A small image-text matching model, trained from scratch: encoder activation relu.
Rows from block 2 of the image encoder of a small image-text matching model, named by matrix and row number. Rows with one number belong to one channel. Each number is 128 + 32 x the weight over its row's rms, rounded and kept within 0 to 255. All counts start at 0. Numbers have three digits each.
After each channel's rows are labels from the 100 images, of 14976, where the channel reaches its highest value: "colour at peak" is the nearest of a few named colours to the mean colour under the peak; "peak on" is the class under the peak. Only what is clearly more common there than usual is listed. The data: pictures of board games with random positions, seen at a slant.
# conv1: bottleneck pointwise conv (encoder.blocks.2.conv1.weight, 96x96x1x1), inputs 0-95
# conv2: growth 3x3 conv (encoder.blocks.2.conv2.weight, 24x96x3x3, transposed), outputs 0-23, a 3x3 kernel for each

conv1.77:108255094125099164125107146116074105090081120090134104092112138124119107093155076114120104154115085106126078112142147145141119117108105139134113099156134151114154151161115103149128181139160120096156119146123130132148134151176101128140115135139135183064112118186156128134141108092158194124
conv2.77:126131132132082088113138140112087098147043118076237241122106122099164255135130086135119065145197225117095137101153152107137130140119090167123107140145173139127108152117129112174101119105110135105133113108076123151148099121136138106150120156140143147111120121116104139166124121144130123127117151131070169222109111101120124128106107106125116117157240122139140133111114118126163094125126106141128137123134126131138134118112154123184101165153140133128136124114137156125128135143138111119136137139143185054202096133107104118123116130137151136130144121121132140148139117105105101106111194225131124092135170137102110108104099117164092101098193197077203170
colour at peak: grey
peak on: board

conv1.44:139125085133110109136139093137117092117084081124162117091053140091111129188181161117126130115077118057092115131126154126141135131106117103116132078221104067150154110110142139183141122131031109111117127096134154187143114186158124085121121148135138083125137118192161063111153157168126155108
conv2.44:126133129135096137147153137133143178083109092067086121075138078135154121086094144124078142138131108139156118195192126143154205139078133141103090100076113124188165162133137158135101089133156121120087200103138138120188114142071087087094216152178098169143103142141070165117125160132139119125101115036073137164097138206093109118108117098141080099159114159110105133138103144161094137125136116129148095137124135094219129105166122131141104115115141128147150110116088099128133105120114123091112189151082098154136178165141105126138131102116130089113151069163182117091186126081159137084107102125101098155132172077189139055164089101196118097103112139088133169
colour at peak: pink; white
peak on: board

conv1.57:196077172114161096116087102103085152125147093170117177124093128137148116134066143128111146206080078181121116142176138136134098114091153125092125154143166149162173101170170158119090118143097159106075140139099092212142172112145111107095195094104083144111156165136134092171111109133151124137
conv2.57:123165136090120129138100111073163213096151139133079126142122164118121077134085120151049192153138152087118106121119116129086129134161121112145153112137087149079149105140110096127134137135132149090171154116152117127070141109149153080145120136119104129105162114166159084155122097188145091106140126114101149110130106105129123132161202077141112060135121130175128115141104115111171160209113103139174115051148162105140085195058156165083146136089109112161117126130130175095116141092123139163083119100121086106127213085161139078124167133129120101088174145095119164086094151113066222203097136130127130136151195063129158126118106100101161163186132075081105155
colour at peak: brown
peak on: board

conv1.37:118151118101081119111096110093087096061087065097141095116070101160120101133167131075072111130080084114129111086142083102122122112079094089111063123149125111100117112162073137130157123111139143149114186149130098132156177096167174120155123222081132161163155106097091081142148132129143105162
conv2.37:119100123100082108155130127098094116094163172181242136135154159139199124120137098134082089188255218111132141101144127116098158113132134131137129129115132114131123087144121129130140114104130148109189107124086134198127107099140123124127101135120122151073115126170135128153150117106103082110121109145136209125120073082140137105107071186161125082240138086128083136108096133097160127101138130128126125132137121161099148097126126148128127156142152120084159149160124139138100095137120113139160168141096036116233138108086117115121117127135176103137147115133122114100136102113095123137164219101125084148127140135128083168098137139121087132125240106137152103
colour at peak: black; brown
peak on: piece of the first side

conv1.60:086151213116105166122090104109164099090135141116145069119182133085085190118130065114112114145080084138095153106125150054165118119152105128131127106060106159120126124097142160082090095116118152145127064134135122109120129132183082178170124111150150114121125123122147076114044092110075112101
conv2.60:144090134109129131144124108147086104115169139140135078156112115146157133162146087136111145159158115095124100153139095148077114104143187124123101101173216121112088155085141126149132126143128139140148117089130166110105117118116077165145167130094148081237190034157119160078195083126124185107080079163152171129122109114104116119126112169159165122111079112141123179139141106173083166076109139120121113164141104123102216118122021121158114131124091130151113186122091075164128130143149109154193140127201135140144125117098120107104135114153103122161099176085102085181096117183137113070179109152140118145074084186147135149114151124122108111181100175154090114
colour at peak: red
peak on: piece of the first side

conv1.29:099081142159097120101089099185114084184102185103164107094122143130093135190130111121097178148117099102157166089140196117138072154133183131090108155148100157091173095115121116133160077134108158136099153121195125123077153134097145167136160126158183124143127162108156065175150142181084146162
conv2.29:118134105121127155137153156098142144205088122142116060149116078139172104130123153157061092185145118139122134125153097125117182154119161161142115091128165155106136104126115132136155131196167125192136144112092166086162140132135050175034159160082156042207177083126098218105151099189093178120103126104142167127095144190071136158098138183132115129148092135101155120105129116102105141096133180121126149156091096122077178086137106107186117168139091091133148173102077112149111168118141158135093211120139134118193094142151120140127117124151105131112105140101113067180152122192131106125111115117102096173127159101174174125129137112170111111145117102123108141
colour at peak: black
peak on: piece of the first side

conv1.42:133143123134141161148098114140143175071158171210126158113195108165147133135180145198205173171186138179157164128157157093088131117065140099102127141118089144116174145143121102147133110128122141095153093089101130143155103131114112163093127115116113092114153098127069135117080099179187128186
conv2.42:117184122128132116081120140126108140140121077119122114064160150173105110114106153118128166066133146116099147118146120102143142181107110107137125160130135110120161143117062169114142098164155103118163119202075137113102161075158113186079104208100151127109214046170082137088114160151087141116145130104176142094107126120087129144155163162148076088121092113171113171095116081109186175107107159140135153135144113164090131163071164060167086139120143156114114127170116121103129119149121207081127180138105166101104097122117127137192141130120144134130081169087108110147205093132159172056135173105111118133210080065107150123182130103112103103149135069143120115
colour at peak: red
peak on: piece of the first side

conv1.21:143108071114109177110146113126141165101161129062092122096143109124113153165113096182183125076156089094146102144133103106085178117118093110140079206083152169146128088103185120118087135148161078118116057127087080126091203127101122107135138103122159151137068128130155087144150187119101117141
conv2.21:147092159152179129125108141158099106061109171139107074069097179161164135141101095078144163113136157150145044132104109122108114152187155083158160161164120130136099169114118109139109092130134118151202129161163111157088153093158153156141138097129113213023110110124126100181097129102144140111138136142167148079162115112121115134155085169110171109051119171153121169117088096089146153118125132096157120101137161136136091119058134145141235120154120164129131132143125116075159102129100115119136166150125096103081113157166086129140153168133124143126210134150118147106099160070172155121062134153226088083137083110138166129114121168083123125111103143181128115
colour at peak: pink
peak on: board

conv1.43:087129130127109178154160110120099160215149152138151080147212165119098097087141143109077128075128144079067127122155146166184155094092107110127112124152172077191123121133128107102120130148112162093102136148154096157127172115122127154069088101119086158105077142102165102167150098119197105109
conv2.43:105091146166083190150083151107095122126149131122100174150063112105158109188163137151109118093102118099142107153118116097088144046151182092133157131134159128123101140133130120103143124094107124090167158088228122114114129087143181141142179064147081186155065127190121153191097097158115115123151109100122130099118159173169098070071139129118159130163104102159158147137114105174143143145114136094117108128135157041146123087096106137152168124152107105121109143074102157115101149135115137134107161158147094152127124100214115094100115136120132130142171119084099195113117226148089128199088158135115119208139184027125133126122165118139095146134115145121148115
colour at peak: pink
peak on: board

conv1.3:222111123118101127146181126165144105124142120074088120090159175105114135131091110103186111239117148122155133105105139179115101127153088097163100204079127110205146135111136118142144123102117121112133201126122123112082110163097134160091142131121176113068116125111100171095104124146173132106
conv2.3:116087099127199115140109127102104142072244137139099156057128187147119101133174152119208205148065114163140089147101131124125112121161117127146140117136105120162131164103112124139110111109147131141106090147209115101165089167138134122102102118202107127175103136099055184118135144101124149125127125113113121109122135122115095157147097132175197082103133117134126112133119147140081148122117145130117129129122132118123120154139079145115139146107126093149112119164175140118078118128144136125159110082214110200017072170165123126140136122142114112127125099172201088110188139122085211154136079076111128126124096096131121137156119139096237127113164108120098097
colour at peak: grey
peak on: board

conv1.38:099112156128135164136158134135126094173078123102114106078150140223066103215141109121123111101069105163189131138091137105150140140159070131145131161143116137099186136141100161095105108119133125096124125073159133136115133185159192166077123110157142117175050115112110076134123102147134099087
conv2.38:153106090157107144138111173131126119095114141132131108107090075141100142138185113050116129106105085183130121152094104135120154153128212142136127175107161095149131131145110158110143129180105135199104171156121123088196140163026084151078160191151144048196170073126079255063137118146130153137123171136144131140147150133066149150135108126112138101109126130169121115133141100096065178137120111153130140137088112091106191124147052101193111168127097164152094123139084139141083135147147157140095131095169176117083147165128115125141131136166127097114075140122082119216115097187112124119143122134101149116090135140141125099148134134123132118125119141124121101
colour at peak: grey
peak on: board

conv1.69:111119096171109123157089124125158124100043108106077114132099071119116092108164127174194095122090078125068098093124106115113138102130187135169078146069138117098103140118148123082155141146148154120136137136156134105116130034098191111139083136152108098138179188124118123166091086127115162179
conv2.69:155109147067139116160085115094061098121172113212104107124111135212185115114134088080115119198187111086181121134166105146131083070132150124125141130159126125132137165113129123144099115083116096143211115122095159169071168089101145103160077171047132139110127072136148150141152172105109140134117110125186204104104114109109154136123128214102121140161053120141113154082109113118142144108135119131129154116175114097110186149101166156100144117113126148120115130118122128119115114129128148134151184108096081211133151110133110135132138123122147117121100130167062145098101107127129131154224151090118165155192091150139101119145156117127095136141132032214134155
colour at peak: black
peak on: piece of the first side

conv1.47:130060163098196143121150109121092204168110121168114137147115152110144174152195136168094173145145131180168129123141140142130084083102098128089126114120122116162118119145091094152156162100191152082143170111194071193180146055141129121085161122124159124142114141179101114129118173098130113123
conv2.47:095166151145107103110117110123146169098152084133077093094132113116103077135129173136096154062126096110116138155103157122101093162098132113134122163150130129103157148143117121147096116107144141111112092165091186108136124134111100175044128144160255048138151107112068176095116116154113106106165160085147123073106102098094148176120175119124074138113139109169114101111182087164139175142101117094135146132140135181092141131102095075199073125158114145131095125130125157104148166126100142101077149120117143133122158120109138121148126145129110098118079201089111081178199079175082155122131132113099145187160133062118140121137134152096136169214138071061166156
colour at peak: red; blue
peak on: piece of the first side; piece of the second side

conv1.95:209125107067150145120152125199131155113119120111136161132149203108134092118138191118116100126139184111125150115073099116121087094146234071114124162140169195164154131081096171166119129132160169148120111148161107144079212131148129140129127142132094138138115109187107102118113120117108137115
conv2.95:113148169118139131136126091086100152087147132164081114090091134243128088088108112068071168205068153105131133180112152107132091126083128130105129182151129119100152165140106126141073126111141117125149054122111140140154102145099153120129116107108114131079136153127091148118148128162083070133097207132188125067085147093079116204075150191134130103163134132141144103112169139155125195108128160146124127113118130133176176139094102135069120117117111139162100148116177174127126114130127151129073130128142140195082070110167129142152162104125116117102115140149167083102128158086054162178182101128081147123149183063106143105126130133117171078191125161121130072
colour at peak: brown; red
peak on: piece of the first side

conv1.28:146094068114115097137151112170094139113126090113074125103177199130101058136103026135104122096137071126156104169066112118105098122182139107142141115183106167152170113090122113145118124155124129098111145221162081114153131139124138148124187111152158157091167160107133116168131128146164098105
conv2.28:134132132108135118141120120125114153132093102139130117131090091214193145136119074124063082175131159144119123185170130051131128120163151136087136134200082137116112130130132120121143084163188092157208111077164147148180132124148137126140147063218051114081084205076135112246102156104102122146130125134171174121103141131103129138105137172090173125128088172120105114153102171128107146103163146139109163150111114100178107089080114195104172148097111133107141175086115145132114124124169118126085191170126091167131080134206109138143146118140134108135165072169130118096099164121110086158094137115105103145125125112103149098129174117089099136148125095169113125
colour at peak: pink
peak on: board

conv1.66:108119112105199153118115120065161082166145091110115206108127162130133088134072104128112120100111133102178161100146092143074167154105089138074090090097125063112139156152184070161057113130139116113121098108173112128147125148149104125109140097134139107125154231145177100111109107111125099094
conv2.66:132145108160097167127125106082129177168033187134181096095101108095182126164102157125097147134188047090107172107072142136079157234141126112120119140106175130138128111124122164136139131172114097176137122128111140137110135133103098165072141118155140108137152096094102196111162112116073133137121117124098145147152106126071147193114170093078125171141109130130106124097142121135094083178159119125151137119098157178098129119132075093160173121169100130090172111155139131112121157113135085120134145149114118056121185176054167107125116156122127112162119154106118098200159082215125062148146149077133140122115123123141140116142103139139107236171117074117147100
colour at peak: grey
peak on: board

conv1.13:098072100126123143161094092121127071102129148110108104106100179116073109120098121101116112149122143098124123115155132108121135044174156086124037137163128157171128105083112142141107084109178148052114199157132110124095136125105105097105161102127130133141148098159171117217145114090200090136
conv2.13:141105136088141139143114132149114129083170106167063132157105134204145078124104107082115099210096114155139109151105101111126104107183141110120122113172142140094094164123112105125129104111141125129172092112224124174099123124146174122232156079182078206091018174109173067227082144116137118136116134162200126085115111119152118111116127186084148097125114141126140158130108187102130113129128136132129129121113129110152127115076108143097230134119136121138116106109124122102137127117135128139125161164115128165125112059222100135144120102096124110129184081157133157058115194102121137144154113120088125141120122100113140146151149128082137119178102133143104106
colour at peak: pink
peak on: board

conv1.16:095114098116141104144118155096204163138179173154114147085085135124120101099138162135178125118151063164133082143124070144150145138171114104165122136143129128102171159123164122172148066102114177154157141083122104120165200125111157168128196172114142129126149121163151143249118139120098116141
conv2.16:129126142094157126192136109126119123109188131158118109080092136149184059117103147092113119170149143090156132161103125131141150092149140126151167125140124148101085130113098117125108136123135121109223099104130156169074146106175153070181158113113083180037073099132160102249172158125138129136108106141148176107099108140102121149141101155087125120187090129136113189116119140112141117131128148117131130118144116102134101141075135148112222121135132108126123169170094125119144118116129117114137158133115063193080131074208118116174125120128123120129176070170087206056138139080116162111233123108086123117151102143117111105157121142102130104179128129173135079
colour at peak: black
peak on: piece of the first side

conv1.50:092168117136150102110190128041153139098073087099134131171084073126145138172117141152150108155106168126147135081128077088207124111128117121120144111134110134139073162108136098145136058117139171099145126129163055121109092129205160123142125154161091104151106118096058122149134063104146103118
conv2.50:158155128091088122172078093135079091080091166139200095142115148133203108091155076145056091178195077125095162132153154130093140137102125115125106145117144153095144150128158102128117138114121140088198107151092120164139126107129146107129103131085132104109128080159131153160155145085115094138107130121145205096115119122108134093087078191156077161216094074081096122099107099117175120126100118136141100096142085123090176099106158124143122105133151112130168141119117074158150123099093174137150142135092063146158168081145124126117122167122164093136114131080103160112179077126112125167156228072125108114150111166111113133122087144120088129123165129146255105
colour at peak: grey
peak on: board

conv1.9:157096161123122104141135061136130082114115124099128117136124123140096137101119172142161102216124125133094132138198111129096137076138113195187187163184128145175159155205170147160126095155094098175120158146133096101130138101156127121199113125131155073186092101090182135113096086117125114116
conv2.9:125070131128144138143117110162096157092208136089134104082142123124127128125146099137210144187077152136134101176100124148150133095105141128116163099173121125115141141067179120120113121117094085157087157131143093111136023175105123137136126097180103135164115153109126164060192168100149088080094114129119135106111134115119110167177078123156175093127106102156144194109082128186125198099145120120112157130102116091136135135189100108113098120105158093131146157119129087183134125141172072127179120069153117164067088156122093158117145076157118152142114096165159116156101148116168117150161095078174082148056100235124104165133109116097169174113123138144083091
colour at peak: green; red
peak on: piece of the first side

conv1.7:088129114123165155161153140191118125135066113115129111114130114086137168100115110161095143131121135106117173110063130105139119187113240083108115149121079166161168097132114155157106142126143122173060156072157163073164139123186144156111171103164178152115073113104131103163137123135144110188
conv2.7:118188132103141121147091150108106116197144137152082097170142103136132058075104108088111135194098098132154096142164121119145121121103131138134093155176107113126153103112121140135125109155152116144165097160060185105125191131120060214061086153104182055144212108132133162105158085162106096136131123140159115098087133184092152212116144191073137119095102162137157114098143073120118164082118168126129138143119101161084179151050144064139124133114134125143101145111113147170111123137125109118110205140167168139128065134123118146136126136144111116125061175137095111162149087209095145130199102108112129092138124128153168098133164125129138111183079129146140097
colour at peak: red
peak on: piece of the first side

conv1.41:083131114107155183159174166162137135102128149125221133204150122161108147125170168162088181180146101117097176095101181152085120102154153170122142172061104097093126145167136127123147105116096127125127087169103116146206149122108105099148130103156123160128089101169144145120173112094121192112
conv2.41:123106205125104140090134109151036168090209057152101106143106140158151058140109111170095086117109136150103098152135103084120111157092110170141138158159095149052125107148143123130120119143121108159124118146085161106085159156082139168124098141065160102101143142170115127099148086172082116115115206128168144089103105132133091205065139243152092095114064124130166111094128115138128187126130114129113136161082127102147144136101148125116105110136124086164110155170124165143063133154113112184099180081131119150055102110122151145096120143157124118089087112152148066133125128099086126192131110114128127154114212126126116138100137118165149126136131127133039130
colour at peak: red
peak on: piece of the first side

conv1.17:095179117128159157155180137134107100092147087132119069109141116132103167097116195144135192115157060128096174172111171150111098066142127140184110080107131146107159140175194124045150100122164182162083110118146155132090167148123107095131152093106109157123165125134134155162098186150115096116
conv2.17:106094190181105141127120100151109132200119095034108117110132103141113121126135122247102066071149106159103107139094158113141096083150096133144122103140153148128101126136173132111135075150109122116209123109161119161042105097139132108163144097123140165047085149126203051122217092141117114065123095197166166105092152168106099135096103176160088123121121105146150142146113130168123154103106156105118117156108126142141085156035146133131170099152157123115141188128124128131124100159096129154158132154151139071097113115144114174140106130128118090129143123108112122057148178065154061133104103122137099154071152121132113171123150132126118105118152116098147165
colour at peak: pink
peak on: board

conv1.61:098201094145130139123089114184122161111138154224142128123127089152158113124163139104131111169118182130081133118187133094160103109115205154081137137104138128107150158127149192122114176163160198132144190151104203145165163130130149094094133132127127131166103163160137150142122190121119094175
conv2.61:142178122079099143135088135116094070095098147180190133142121119190130143073115107128018170255149166061158167122142133093143127116096110156160058098176157130088155133106131118144123126159113118065180144121085153129132122117126106135133115160101143136106148145155149160122094141160115091144126087116149174118066093102133137122097166180097108084160151091127099111110124138172168135144077135142123124119120119141139122141111125136127084147130129110166117114109127135128123139107102180129104146182056117113217120032119136132121116151126142110142115093124120122082146135127134162103162160132066162163206160071125153056112170129131102083221137129117160121
colour at peak: black
peak on: piece of the first side

conv1.56:186118176075127130122113197142089081107145091070211123155110084159160154119075160150134090094174153160152134094098076164118167088143140184130126119094105114155144139125133124119144096193104174090140122139133090146130142093082127108195192150111126107095107142121114089090178131137150103159
conv2.56:097120150161137122097147101106114146185189122072109167058169153147116105169130127159195147099115136145109098101070136097147084156104119115149138154155110097140107123104149132119112108109140123144119151187125158137126138204168128168159110189155159080139135080113098122052166154107157104105125153134111101108106144140078114127126142148246102156064154100145170184141161145123145144111121123150123118127110131152087165139088122070185134097093150105136142154167113128151105119132136047144131094118177202042076113092107127165124113142156132137066082151092119093179162095161129114214122099144129148132081108161123109191138072123172146166103177148093092168
colour at peak: black
peak on: piece of the first side

conv1.58:088133137131138165120091144136162112088140079128144151137068145144105097138159155122090116184116058122177179165083165139100134097096194144139145120145140138117126121143135122178129131082156172098085198168082172137161191148123143183099095174141102180165145178138047161117162119122111131148
conv2.58:107106200102048133156142086104101171054138119183142106124126127168162108163081087149088131213195144129079142142143127182109112127120099130127149159114113119142104100158099128139155118135101097134147119123131133177152106193097160090135126128144128158086096169134066163131156112135095099142118130170118170100146096105128121141100157194145099046185136070127169160126157120130134170120115092143161123121094130105182100144143092155079138139136125095135163115153116192147122139110083156145091171125071086186175132133087156138113122121113147078120181063182138100116168140066073121167135169138117108165134217107085114051126174132152115108116200092117122098
colour at peak: black
peak on: piece of the first side

conv1.64:145099173155097176146143123165138155132158142149125157123081095189131155159171148125210129221157116184137159134122108133151114140092116136197110124149088035157170064102178105109087115161102139121137149107141132117131136152126141177213090137110132135140128109183140179129123143102144138141
conv2.64:086154114070172123147114136065098184151152110154069103051130135140112110107104145096174153169033101123124096125114073134121132161076167138125168176132127085080118128099117129141129124121148086165138125150114180092088078141074154157130134132106185010151088115139115176090152175100086156095139149109175128069058130126127098166165100179139123128125094072152111133052132111163128197096130123126126127145112137084121132096188111153153091112110166107122130134159164132146118092135134143141146151130142112139076114099147125149156129119137082098125129131140136120133121084127116162128200085113065149132135066118122152109183097196071184147177116083082158118
colour at peak: red
peak on: piece of the first side

conv1.72:114156072082138209093112162113105110076117133097102123159095091127191114129122159148102123132155133097142132153085094197164120126117153146069088107105163211159055122136152115097084155124106077104121103103172109177195124135129102103175132120139170113091125158081158134163100116154159129103
conv2.72:067094141126155111101136154108115123124099127122149082148129078122125157134113061103092150092179121125077101114172129122070093150100092144136078202109136101148134094168171143108118129084097074126137088168081168124106141085155125207105089141125177092082180087165096117176141101180081106120166170123129150081139103096137120131075085176150135137124134139206180181099128099162112184140132124095128103131114166197084182144071140086153098125134129146139129094114149149127088147156094160159118115149145147109165127165063139147062116111163129129106057177111127153135167086162078098202097118201088119091130184138061138148126100140127153149116151137097127129
colour at peak: green
peak on: board